From a checkpoint of a small masked image model.
Model: 11.6M parameters, 64-pixel images, encoder arch vit, encoder norm layernorm, encoder activation swiglu, encoder moe soft, encoder num experts 8, encoder patch size [8, 8], encoder layers 6, encoder width 256, decoder width 256, decoder layers 6.
Data: trained on rendered landscapes of hills, water and sky, 42.7 epochs.
Rows from block 5 of the encoder of a small masked image model, named by matrix and row number. Rows with one number within an expert belong to one neuron, the router's apart. Each number is 500 + 50 x the weight over its row's rms, rounded and kept within 0 to 999. All counts start at 0. Numbers have three digits each. After the name is the row's rms in percent of the matrix's.
Before each expert's rows are labels from the 100 images, of 14976, where the router gives the expert most weight on average: "patch colour" is the nearest of a few named colours to the mean colour under the peak; "lies over" is the class under the peak. Only what is clearly more common there than usual is listed. The data: rendered landscapes of hills, water and sky. In brackets: how many of the 100.
# router: slot weights (encoder.blocks.5.mlp.router.weight, 16x256, trained with AdamW), inputs 0-127
# gate: expert gate (encoder.blocks.5.mlp.gate, 8x128x256), inputs 0-127
# up: expert up (encoder.blocks.5.mlp.up, 8x128x256), inputs 0-127
# down: expert down (encoder.blocks.5.mlp.down, 8x256x128, transposed), outputs 0-127

# expert 1
patch colour: grey (68)
lies over: steep ground (55); snow (43)
router.2 074:527510479516519510475502506522529466526519590573563526572505469495516542459516482558608499504585529444566545478504551539519424461506563566500548428428502559498410545513496585550447474493363576458461510487598424481516395505493344508561575600524392430468520494411502479511490535512542428483483503538449529560509463451506442566543432466436491516483506568486547471480477498522510577442386
router.3 070:554532530497481510521568532516472504459500561510587466457512502486465486514488487560454521510519528422451481488430579510560383584487510468448552479376540492480488574471427497430519622506503453469576436445508374557482455570500454490490441497448383583510474503593561542502483515589536472485489538448627517542445566570433518474507468482399591447520416572502470507493510423481456537452422
gate.0 102:478598432582473469470454506509467489437458433504510505425551551483445455557524460504474458521501426510546531454460599538523476552484556473443560505501554436540510434501490536567489504546595499457498558563564532568550398506515470577533616445510506507490543573422421485558496544521541487452509481559530411486461612484483414566446433597529455457425520579457505549555446508450537517469458
up.0 121:545506568444569432575435536569473445526393532458547448464463492523589608473476440438537512479466530575514565530518493477534506499521509497579455473537478637460483565533433538509450404404539443394474497500435499445507519585405409508526523470564508353522537430508465509564475524548508507619546537492485554436451467516524557494548393541500547534501588515519431431408456501520473412541559
down.0 106:534548566483595508462453524565601572435398465457481431482448504543548500513476474514533546424553475527507473519448555475573505461513542547439461494547470508456476533544504461494521483415511542444521528519502463487448486515495329471556479475481417449468465448476564488568420496544481562577497591486493430494536488507553567507502440518523517539480559492479449531535507561442495439484434
gate.1 105:383467451489582427440522548409528664439505528541441552498559543510439503529510476566524486591548546512334484497473452570522418493507446496540543582495513540427559427475435450479450487608475469434502478581563387407506389479440459565562531470548461511586516407529461515475536555538530505434536574466473535549489528402477482553523487482550548532533556464506501483445477499446474493438561
up.1 109:498446465511557512493526552568462417491436465512460515525502403568446560507528523492448503456562549517538522505574514493547552539468493524467400557524478474509469522456458487423527444679524491526512496501445510464562485542563499453440524559431578455437468506470538507568442516407491452512430526408494417559513512451395468486480520575500507428555451522486463429569485459372399501498575
down.1 113:444503503576392468491509476479488396485578479516450514498465620458525461588469498559444470461410540516546553436497531526531496488508577500542523480461556469528508567469512465498533527519545450558575486652516497427508594443474515470463493501469548605529523589497574436495507452457454520552554506402465498513502483528511420451490615527510519405579483422505545488487613505401462514470405
gate.2 087:602551513467448382452534448555484389530511545511478504584518500489549478430584598403425597470479546472531491416552542390532566548504511578450495537468519456431484493429509549511513471584512481494550503430560534576476502584379580554482484510509491437482530534558439544544492571503489555452582522461553437464535597531441571519411546546463497514485417508475471490507383432494442550433528
up.2 093:589519496486506440419540442543481349552540540488468515546511463448491553519590542423370540517502549533574550412520522411552598523518524525428573503510451443483458462455497533487484543584592520500491544448528464565518527551448558528507455544528462402492470510488518485526441503509417526445551520443515489519571516554489569567471514531493502522511454517525480523493394437507486511440481
down.2 079:567538389469391411424556518405457477450502428500492529468539435530395493465450475525449515555471552460471553446547422508616491564502519494553612474464430545492453441492512382578544447537535453573489575488546536503464544626495537539470510480534540493552526533436385513539582557560483525478561407487575535602547588501511407475523501531562536548554465555486513515544473538525534533435503
gate.3 096:463462427531528398473497462455479476538500523394514503538461544513402521438622520476537552599539456532503547552573502417474458438536571487443588447440431506486494511492494536499431560450422556521479558583513539496459483510454465519432536572554462546518423530423483443490463572578416552449483497536498559559546481464546454538550430533561577427499562481477516606447516503516560497466449
up.3 120:561515546541452520533458602644438459468551512547526526521466489483595573521434520565405544511494508472480415462453498457422462497389462448511511471544432512570559510559513544517564570459623480495525460402549515502547567523528536441503499501463464524492513484509487515494506470470526531414573475506518481557437443575345493551470597427439443481396490574557485521441487537552448472552475
down.3 092:472447478516408449482553534493451560482463454544517527468623521453448522553439435503430558471544493517474451569492490552539499506431437516565504529485471613489562467476582494617578529498604621514482559429442474462564506510527532442462614578455511437491522465584544477470465466435530449493613519410515538564472492499409537518475534404469529490445360507478504527518451535533573551576568
gate.4 120:515472389524562520527494493458436515437505518485562520396613442483557592510429492446468583554541564447472529550514470450522529536492469523504482507463580452482530500496538475546566401589616454453525549469494508502447476550527497530554484599430546504467462550442461462565529568493488532471481518490512501560560509579401509466476555500445517513509350512616471420513484520446557459457498
up.4 121:601547466494623405474499481500486450465589546446505495434531474485614542497485541482527571576583592516513536453518510470543486588510522569462455526468560472500462450463530465515582493519529485514548519498541513532488464496463426513543522542460480498483496480426361452510453516583470492520529495399593446553556554575466515475469497517423567496510339556493516433503446521490564445446424
down.4 112:470483523506460531463517596543469505473546491550514545463548458428487501538499480536571437575381471459495496503506529440443447485471498534500477575477560501490519433546614522484533453543509450493458524548550481478519480565530522544537533459524472582531546499623322519536522597497516563414546390537467549473482543536492409526519506457476508506507449581563482508597475495558446465555489
gate.5 107:386469416483514520511494467548410594499524553466534490673504389471455496481485468541499506519475492465517544489526534486471463511484402517481440461489528471502499473510549551549443419474453496496436523496511433536603573552527559486580481487426519424566550522566404517559461560546448498510539506500503490522550546506511531468506486484500415554486548462490589486548530541483525471495442
up.5 093:591569520587458511436543481559551422547467530529395539411480591504467377438477505527527480413511401472491520477409474472480459483414425389488480542535490491510501505564448483482568563438568517510495469497457527455457593444557552536457430594433591560517564479563536532470506442407488534509457448484495539493505510533503456459553582460552521516459500527593480449452491467453525487564538
down.5 114:512495485578466522433550479445528449501460463519432503413542524459511442482491464518424473485532462432529542496476446490566375521576492459508387477498501566506514476437553543500505508501499541548492504535458527543528576392487515530511471447413657464493553536535629614546491507416534440569492464437540528481567478522502525477452509502491444438498500458500490464559497492552503535539551
gate.6 102:477505422422507453482480557451467438481584518418481444593500572530522601468570549556532492528553446462514506483580529522514441441555488562496463505402510551486490477556502452471421485468531562514532504541622514445512497542417491523526535447550458477471542574501449489494547468512457596561538550513500554464495557512459517552461520494511436530506535495477453490482509618566539474407396
up.6 124:475443623531506565580540456533487481473482502538567604418497475480538466478421509494472565461484489524564467449454511415484530528421419451629462442535481458488473538467503544500507533454541395468441534501424499444522510547510550483456474516454562531504488500567528549461564524486487462531593499465487515527446406542493498530586567487436434499458535491477478412469554451416474425618562
down.6 112:509397563532441588496664443529484502477515477539563465450513464520514487479536492567513517425459419552557468538464478455544499525481453508512509578468427460418503584498476548545438532456610502592548576503428521474467507626516539586500484558502566468471545483537558563504587399447547471452634465488560576496475426609486512527567537472461483486476478474514478382485433467514523413550561

# expert 4
patch colour: grey (54)
lies over: snow (47); steep ground (47)
router.8 086:506505503533568506512375413459506487538511565514406431551538538544529570446479621398489534531515438504480539400414498537388447421451605532494523441459599484482459591511461449552490478491457471512488524484452514540408559515517465371543533502510463471506460510498464550516458547549447608548474504465453559449525426512496560543509465368378504515482516502526514491441540518483556440519459
router.9 080:500458490487504531510465466499552507500485466512424474572465486473527573476476529492498503572511424526392565476432480480372523486450548496490500472463434488333558525517562470387452533534535356497465547489500611516540441449466501412477530451513502497418527504439608606532460446516529578531542501559513526414432441404476482537583543531479575454475500566408499568479486603516501427498480
gate.0 081:359428463409437564427455506485553540515468461472458482477575438514384488492530492592521461477569520522427514575526538520490446356459464533514536499466536467481618543518513517554486487436403553507469487534456516409432477487519402501541518548463473495605500499446416484505507498508394522556510536507452512535443551451509491515553526446529487523515470484542478446471441545474401567438611
up.0 097:406399586474533540504491455456540579513488458562531556556484458595496460511479513577527415474521506502473546527534383497464549443532466516492452439529566493551493475510497545567496489410472469537424424462413461388499575512494380452528514483483529543469465497582514390464472467478416504491461498464467554535487419412575552470463525492505422507587553445538489515479558477572525577515573
down.0 093:438469482461465524534487500442374542564448534559547552469566461496517516544455394475456519519538526543503490497557524512402493490508522545566549507543574510509527478529542518585453500558466490471477546554512370533546609580473545450505570395543547491480526516459392506562433585456569481494556448488490526487488534532499452529546452423520448477525544533501509413500518506552497473508628
gate.1 143:483537454519453455444482473533502568524586433468521464515433444492446506498588554508526527544507527467513540532567530494532501436522494580439436391424475482413447513496521499679508538486430552505496548550563484537524534497472398529493527430569451564536461517530450541574549513498359417546486534445609476549545553484479412468510417582542515572450449425449523582535478503541544488440419
up.1 136:406487496482520492484390475493484633530492499485512518531524530547520518470509507561484413454487411488549514436445457503475461471492568556601370455553460495483518504530574539496458490449455448507482527517406486468502507479495538507529469424426579474490481482582476592544537477427495540530545562564506594410502423429542571555521424504469464560498568375439455660510555483453553429496598
down.1 128:489506499526558506412530516505512583551524488504346521484512469462435484564495397445427442438492472465622454475535546482401512529462544467480456520509488471448535465543485497523509454487458545541447595523535473650460554513522511512569446470543488519492512506551467606578502562583605564442520475556488523446512500511513446501519449488476495536423458515455471532517452596457626460487507
gate.2 080:546611438501501425556482599528417435507569484401533471572449511545555510441525609532518490489467520503522536396571457485536487514507507501431441457485498463437483552530548492428504527437539412517504522502548516484535592544508519562425524558489515566475488539469364414475504553526425579488551508488550488465485508574452492507509498463431567568497403500520468490479516504505502506437437
up.2 100:382412413438497572464481525495581562556452499542479500427640495500404534514523390500643486449506441476474478509529485590414469447506500452581562513525524566456570511514536422502526471541507506452462544493554460473466489499469514504581486418465502502567557445582495542539567554407533498515443525506382485517447576462485480427515510477516525541541517404459470487542483483425470534535502
down.2 095:532545506495600541526497451514603463571575619456458515511330585619564469483596536511564526484523520513495523509474445513507548440487508531563468459494506497533409558549480527485511568485562478445496466502455505528453498429514531511463379475465495471543428449430614459439444430498451557590374531462475473442516492535489671490515504469485457424494559508465516547454543527482464429557518
gate.3 072:536529476492439438472503536420511436432501500451582563474539539398465432485597528618410460495498487521467495456638484549476474519496495466509533538552474467475485545528487424554483518480574534499616489574478525429561535550523443526475549473574474537561564519416414466499578463548422552524546556552475536487560522399504412536461529560502549498446565464422561499478402499578545433465480
up.3 123:626572559563495487606529498538429392471541512485486508525407541544584479470478578515439545473490463488575540431446467431484461513459436491493438461540515483530478547463582499512438576435588428505505554530454575546537550531533608490487484534493497519450512524471508528412481502524416601522564488542558497517528476615495499611499561489418476467437468519500490456424577495543483479531419
down.3 086:564459523519411568486596408513527572475514461520472483495659415420428483494471448570473492411512475546540466555515446510476484590470425434477569551562493537423673490452523561564551496488545660509539500443443509435560432589518475555512483545545482545494558537507498489523567532518530438368499447451536458524508481514488506523465541504447549494523429489487458470472501531514578535479461
gate.4 112:421505424604455457418500464484446534530496469451471490453534504464450507472571454513441459659441497536391480473495431427482395483539529534574548586514528447512543469509489461539508548497584580445502591487560488445540478546530497529491537521525541452513461440493444426495517538469531520475464440544594388525460558501416521538507457564546584457486541543411466556516561534538462431371492
up.4 114:531501516492433455564493521603463404471487534543539524524494532522516521476548551531492566422506461482588512522547582521558578474487526499506508403461429597390511530514522500495550489514506498538432520583405516433490558529519491474499538472509546528488507512539483545530540480501423488563613587475448584439505489512504465489497528435428419502444515482590488508408426475475473563506529
down.4 118:562566502501552486542485505556513544545442463504448483447456425504482528504453548590495508462520435452571424483460501496565600481534471542510479559557417503541493486504525388470523553543507552452525472557479550524463395455560468498552435556468540469538478493434749454485500447476522441571456508509527514435466506474522516485474545611454529464493439502522439515430493430535508552522545
gate.5 119:594592505540446472480394543475462468477515515481559440472435495580451498542488632579451469547498448477505605475566429514528526415491540526450441467487490569635445527572527504492422560436568467473524510535475509522494581525485489468521540470510523504516497457495439485597423540554377530497445468598411531477641489556520475593469477562544526504450548472526507534483558438573475556435443
up.5 105:454522570456620459553515464459498552468469587449456494448492595455620524553456393391469527553528544533458428505452520475497464594459483462570512504469557452470470493451498531432517502564435450479456484517580485581437388464538442488504502513568456448455473518400563441423438524551604519461507515402574586474352469507507510537551492523449479466540547534537467508486513557464566434570511
down.5 116:442535603516433563482574463571529459526559553560443474418516595442457511577569437466499510502470467519525430453535500572434487522483487431522577495417455481415539530499529573510549641529427663541524476551561545600473505517565419535478464504532450569541486531466552448475523488513509494453530483471498467396468508492537500453530553388411477528600401502470505470520516551510524379541487
gate.6 082:477493490507506528546537565494479645533543480465472453580459443562451511466480609533440486548517489508497476525530484454503515419478488487467447521457539543572483404462511555482423518482460499503514454535474479461492497550477429458575536483512484514525537582544387471493443587463474515492442451598491567531470506611538491605475531567490410528557509497466491561556530515566512493508568
up.6 097:505508565560486510620520460484562534492538480477510467576404486561566490531464485474442424542541464493553486574511482496462568429523463455410472544439550531556444430403542579401508501453409533512533428540478524480540553487484386442526532408534528548558448507486469463433459463443464525532500463562498531474464548509571504510441456530497400467541543470475554516519556481624523476529469
down.6 087:483502435439439480452484586484487528497435494572577547457563481511471505589466434444511457469462498549453524514488473555467522417558587459500477465484580551439580439517428559494564489486521535459540539507507565527541561579471500341493604414558604563519499433544396529528541640484480468496547458536546445621519478471447450500459502470510466437543485522450501491481546394470391512452545

# expert 3
patch colour: grey (68)
lies over: steep ground (62); snow (35)
router.6 083:571461509418483599501440559622567398504474534554601516450466487473494554486514519522491529506486553448561518453532495459555390600464500474472529501406562504515422534537443489525593510518536498516439426430577474468492461498488425410464418431506524623511579470480541478404563539548553485474460405402539446501523425506512459475489454503485445450511561538448593483390479455538526571408404
router.7 078:657567580555462420549482457490532449466416554497560530544412444470507468542537578485424469436566486493471514544416496486490471529568472514438590545434519504519540476548568546490520533511479416416377480561533479516514480479542478505588471514598499501555492560515439581570472573503405522551386614511422449545541449536472486501526509505457451507449521413498476487438401464582449475453520
gate.0 106:533500439480502431444465595431416520457461528388487482507535481486410480543476439503464510589472597473432532510656517462442472488540531537508515560509565479402525451517553474513467449568552467462526537543541500446483445573451554577512546501601530490505514485523447512548427594460531459485526590556564422526536524533481415529515373562547507547467523493462498447543423435437394631476572
up.0 092:592550483433507422531454557446370562461462494513435518500525584462510468479562536450486470489492533522454464498585514457527523593499540507378446547544493518397442450491479413514479497514574507519538624485602493535390448585525504605591521505515457394510479436491543485545457558480546427509452479507587493494521504464482484492555489542454516499479458459492487474556433488511400630466468
down.0 097:505447469507447524484559524565413508447513436603473503559440511462482518536545604493520468584396466507450471534577544376552501520494460435438486514520516478399448393551446542494460445478459434541525548496476508519432420538482438559581552523437420485482603399555438448551529526531521497516358447509550477501527531501492461526566383568527498445490481443493537523458476478571484557470512
gate.1 095:366460439416492496456490561560527577449426441501569495491556473513441492495468485534559557535506508475309494509563512563466483450494485506606481503475557535426573475544447492509530466582479402482489510496588509463523505491391505510463562444530471569558533503605393538580515625485500460449479508480399524542529501453471383526525450517595506488500489397506499513528448501460418572471528
up.1 095:396339509534460511385546471531540557504452436499502513499467531471352501508539463522537523417474479602588473527513416590506488408516566488479503507472453492483501527460476468539489461516553502529504453432598512476547499481537522481587433483477552483474538382544498457526455488494496440580478490543487552448580510391537437451545525537495518518521508383417469486521541560498560511501625
down.1 100:462546524440452433492462588448547417556497529415607532505390498512532495484539473439483494496424578458569580466542528515472425479546544493486418490425534536553454472449424567461484483516408380476518499526501546554562590567399514552490587435492591484465542501523373546534449557492483457509590507551477542420498500505612376550554472511590482514520646484501484472456487518561513464480526
gate.2 094:432498443408532459555487622467496577458530538484497487490554455570471549417491467523535514566471528491458501550549552569507476487565546520566407565506545576374512526536492484545495477553513435519605537490536498424497517503493456522513628464540494497549514559436413542523500603513516490544529528567559414462502571481525370529504521611521564517432488497453558458545562517439419476369447
up.2 080:462438527543567473572442569497500480525482595374480490508490557579517566460472469513524568490532481516571519550513582453562434523463605482512393483522531453503536530456536424506591457456526450518490568488440450530479568546548499529558559517493499533475500524521478516454501538442445511560568610457497579412505495452502431449496505567421493443484505483433457484542522491448507450562580
down.2 088:533448610541468542450485491614573486567549504464530452421422483534568542626539409498436509538487475519560484569480498421520528537579557546453593483424430408458540533491469523575563499467466529464583495506502525490526483450561541548528492471462504538444557509464541549475550485427521544448565487470524481405467507482437552533444549574448487540510597536492447432452482457495563496508563
gate.3 077:499513442496509479468438620488445546434480541461510649560552470474491566467460479515510600558483458472521570546590542506502490471483605510471418490483543495466543492492508487569514485552523423518533462518519453414533530482486486485473535387525577527540521497518391547599519587546451528504471567516541481448510525506463397508515484514556555535490546564516478479583494446509504482536494
up.3 093:643546533461618497526476468471539463446509512528459492550452500568498479530488546542575511484526522486485523494474468559505554512477501560531517500460568494505463510445445441431462488345514547432549531452510464486554614626425437381503446471503532492542544596468372461523495480488440571515487508473533387503495445542480593483494509568564455548570550495596448502471476407519505572554321
down.3 072:502458410476529618465506466442491511419477474617445504520454494520480496510522487566579462452518497512531516541534432593491510554483523508530466582482500520517417511548446443513473486486555506478547527475506478473542552586515533399560513451527453469602647494454452488569523520485450474541407473476499409500486528549438595468489552520456510493529511475532460438417438491464481565538481
gate.4 088:462534506523485539468447601535423560546413438406474573453583475545462489528522423513474445546531488436461490552544559461515431450459412488473540483458508479497542452503427559512510453537477485468528522533449505453550481520463502500492466522502597531561523535512453520547450581466555472392520486520439426538532562461477397547526456536531501505468528570505533473521460543519435502406511
up.4 122:447433457400461466448495525401585515584447536538526489433501524452438532460555433424566511506487617525458568493514545570520576560604601532507532519467569525452461480430453444521447503570533511491465469537541509484433494508466497514486492503557456496494536439457577455617532506493467420526473590450416547441468548426565491387558481607529589535552484511466461447527455545452521474487527
down.4 098:532524490493515399509500605517572456558486493470521532526380501583481455433606529445571490473487620483407488504497494457482525555545530484494437471440496478513401520453478466539404455497497458479480482519527520512517522545530514552482489518486436516467533488408492434583471475539407508533522561460450520481526510520591529448567420595523489525589598478442533513466466559439494382469523
gate.5 080:494484429494480458541497494543371624507507497451516549503549439503490481484532545492449501510452565554450481446460508534457511484499534516573465538528569479504501517600539480559501496593552417463552460499507514405512478521515452549535587480515560444480534508509388479628539609478515504444541561536482470527497525517534408579497473555570505448492465472455529504580484543537505489421544
up.5 079:537416508508389574487527520561345640500476484546506514475520456463484509468485523484399434417458580553406517472385483497573369468421511547410422529482480487442552502556432491565474471503614440439507527511449522529476470487558468546516538520478470425438475436507542515510546580444574438507515477480485458472546481548529452479472495498524486462505480586511480570496456417531482467514583
down.5 067:479507558542473642519539509477353618561551469491552449449546537516508552482537498475410506461428547508444470526374484500550425425507585480520452406515616480556552443477499413404419572544522394450541540577432517414526483504407465439493542532472535476439539491546497471572489554473520492453603516427538514555488573521626509467520463457451474566494504543517441637498472545553523544518510
gate.6 089:452523512526449403510485560556553601515497552448544424561530572490440483460543480540502571563477478469496511530591573451464471495471557474502412413440508498457585552555521470503494417508490448456444433543446526446551471524488510545422598498535406571490543463617410495514464608524500510424468533518418553578440491468463403476569607415518524508542462496508455476550486547485507490490599
up.6 086:503505506509498481523553504549460437491544540571475435516497578542487525428522420471486446478496486603420550443547485520481499575562576498418468474567501589557412522542558498437464515441518515529610425506524460534461506571506450566554578420491407494453603467495439410434457452526476519531440488583493595375500478513524534516497495542459526450551517569509513508397492605504452500448489
down.6 078:563531528520526436496535497456507462476544476566579505531524408366505479555516482484431479526529387563457518464566521498537488591612474471466497478523542508488538474521509526497517547497489620470522473478534454497402443565513432421589470507464449589495554499551499480529481382549452493460468490520479483482466562492479546322504517442552530584520515556555520582522445577409438435448521

# expert 7
patch colour: black (81)
lies over: sky (93)
router.14 098:437417437432458537431599495505452582422416460486577465485548519554495446489506486477584507422442427496445486539500491458572495535488404423525482548560491554516592512464452547541521497481518451477527534607537492437490437551541565521531492516526454551443538464476456479561449509437551431458480561576573485533503485517519467558445508502562553511494493520520471499507520438416414535503579
router.15 257:433535548384516517466484455479508617491412451509485459553514528553503454466444484566484397476485499496426458511382371533556524512509472479476483535565433503509532529486489499469492501483467514483468465492399617435466416429481443477496477525484530471498437460513532390482470478465531534488418517547522510463483482434515543490484471536437541447461522517587514556427530437524538554491507
gate.0 111:505533450581501443434557460533468555561559465513528486442473494484488536525566588547532539503475489531452538389438466508526490510499458592547404555533487504441486451588387458545473601508497468485498463461546480485404433541453461654483461494415424509555544445533561576531496474575407508444497542553550512577613558594542480492529496513573552540603369490535517487589507546454505374497575
up.0 093:614554438498462473403552437507454540529623463566515479443495554475532520513570575532456541492505517524537517426513467494565476526522526573476461578514483547481522439542457526518444590494502545513481415535536458528402451482479494595456521515452384600561569551531526507543521473558415515415486503520524439540613549623507476489469519513517534473535390501452519523627452491507523478481501
down.0 114:582562402549527575435490509500451500468539466528515568459396484529491530550543553519543623526512473475419525468512477494508448500508490467460482524491461580502504484622449529502491451488502426490502435581559469543429481568525519625524547496471457518560549504513480489546525521609500498464452481530545459586571538592521427517575460510584487577574396457556514494616491526407457379466570
gate.1 110:454566501521528460454464539365437520487489518403538478493428382480514616517562523500543422444618484446468542484539453548514482488510527490536486530547533531471587502444506540623508513479501552481413514484487510473518464456398415605558483530489577425530513469545510553533433523491488528415587547538529531458573557535410524525507369493515534564423492518473497454523420413529523527496583
up.1 081:548411535424490484598538579611566480487450501542427539482605619470417431489456527529483510525421514563514488491419549458432538501473449462487447488478445540464481570467453456420505489484583431526517458473491453563535570531576587397375527434482496495494531527513486492460561514411496461676456516440488505479416416509569475521472585482521483480553493481472442492477579487439461465562460
down.1 112:532395598524521484489561463568585529467464484542535520519560601440511465481481473509522506530425544526568427470471584468499517512546454469447529466476444469562476471465488496486467492580532673531583470536420467577499553472581525425467456442590429516483432533422576470438533437523433463607439481472478423428461465491546534537474544495484405502505511507495492538472560568567560532521468
gate.2 096:468432469495503583520562452503459624536415494459449533541595600543459456453516579483508377565426499487496546522602437443532518440486468471541487515506588589565540451538480562455457452455478549446417572570495522483425528541499461535504476521404511475517519446628540406511486484471511471364534534531447562501541549428496445544503438486400535440540462482524464521525507395484519533545514
up.2 136:533465516539425543460523513516517470533510488519503496423494487529487474480646528494517527549477434525470496491489547571476441432508523458340484489466451521433581470572425510483543519534485615461592482505518518466518443476537447538486540525428521504467509390485539520466573501501501516516536541521497420532525506480540517457471500490569463459440541541531434550467480494506509448510573
down.2 113:559466462568389536417535515425559407506508519515547509419507491519454487418593504457488517589466546481540527496497516509518469461472498501382532481507460542537494484548423524464588464553476629490501446547544553448435546440550507545528461543448508490458523471460555523453557540498540464562499556427487471499544522508557545458482524468566494458463525512555500528460488534510509449550501
gate.3 110:433474448502517546553395461493567555474593476517490473514425365512469552555559574568450574620541571415481524527481550502521530448423455551496470586454462510495518426363503575550517384558419545484556540384431490437504428531484497592437612527506506513439491397521473468497405554515531484430479492568451598508665558467473490541475506562468522473481501454536448477521388515524477508498545
up.3 087:465548465456477555497395415504566553490576456526513469556406379471489532529554541554419541617521519438525470562487523482521536469523467564428517577437467517570515473435458624564517480596449576481582530475528487506508417470507475533492552519473449459496465473516530451491448513612491496382443487543502520544626547470486523479461506577548582508488416448557485533571383535505505450438495
down.3 105:410455398420509447538410491562452507492502427565516519552437386452466564537469529511522561636535560490482570529475486490472494484463497513494473483460504573491554473421530569573515495604480519453502516483417456480443434511549518525436590543527517507534516451489356476530424590534543497463514498559439513503567482466520486479523500517509446433490450383501461503490413588516476511478493
gate.4 044:558527449466412486443499490490460379467529485467510586505512529518537488565566480447482504533480591588538567488610575497572481383470535559535592399549490600466435580461436544463479398513463473522558525555574500565509519508518579483381537416497414518534485570443541524548501464463530499473504508469449559497484560503482429495474476489554537580618537455511502592528411542430513474403441
up.4 072:455410484557497513514510522554548580500556450549507556560513505503505466541566581586543540507448491431608455511497492453439468584468447446527486576456518501559545461500548535497471487511420433565482481442419509443395525506520562530405459475512511581460463519503590523474542349475467476528477452586473537416532520625595444494531492565553536519489510438442520509528627539453506581552454
down.4 075:484417424552536543542513561541531566490549484532491526536499561490433489537544516552532543483448498479555431512412453451469568557417404451555457592506538536524515479457554567537493528522387458507494449449443475456373550526558568546443499447538488562457461467457564480438502320448480459550502486585422520415518472583531498518459458558487523519487521523489480503420591426504588586566474
gate.5 080:518441437501526572475672493524421476474505528505520489427556456503519524539581485562424572538487497426398456527595609554489472492490478480522595501503431507420518514561479541552597485522493548511503484500539534471496438505493508522444457403563506494551511475428498368482566500513573527560535452640530420511491491530505489493396500492618538529390569464488528569512504551544522573530449
up.5 099:474426499456438602436463554448512523514419443510431453617495416569475558519532512562517503510500514445539484486392591418528502373473481463500569543484449492494520508430544592450560387505446574435425513462470516558438467480485495549587541492532540454534548514528454506456435523545567554362506478531473556464572582592556484569490523516543500434468579499534541509544476565553528551519560
down.5 082:458482496447429610496505482409525472501390510538419457579453491540464520491456443500495494493453521456522487524415521469559458423459501366421513559497473471507608517429545589437573354595506515411427482423465470511487550530544518540491579457491531516566494500515480451476453504450513538429517488580448506471534493473478495525489586587598520414551546568486461475521523491552578555530551
gate.6 102:438482443508545468403537442437439582557530511422429451508506607527457479477508431531480427497450517562393561505486487514449445570533466539495647510506535556472456469443550452538443508547538487501467480570512490515494538466565551483477471582536490470432547559522496401534477579583480559428506435370591460458428599454566506490409564471477624508426479459380537445505411526562628544435446
up.6 091:482521479558487436460495504446496418499508522426467402536488557534464572558558514449501512446500499528490529522460464510473473519485454536440620497484455590507454473507580406393477534511521522466503521515558470532464497473437494506474499502566453428528504532520497479450464449565419586482450495430518544396463484493683524459469434450470609493470507423429553501543476455615521544467398
down.6 097:452539494496564484471523496492522554514606450434455513453491582567494445522601505464449546487484552409551570468591491512428460510513453500515474456473501581408499548498544434409514475523514476535476577511487494512523546533475450571449480448495458477470458558506440412432537571541382576532496474428468484458493426571662462521439454487585598550478488470456488440475601494552569462517417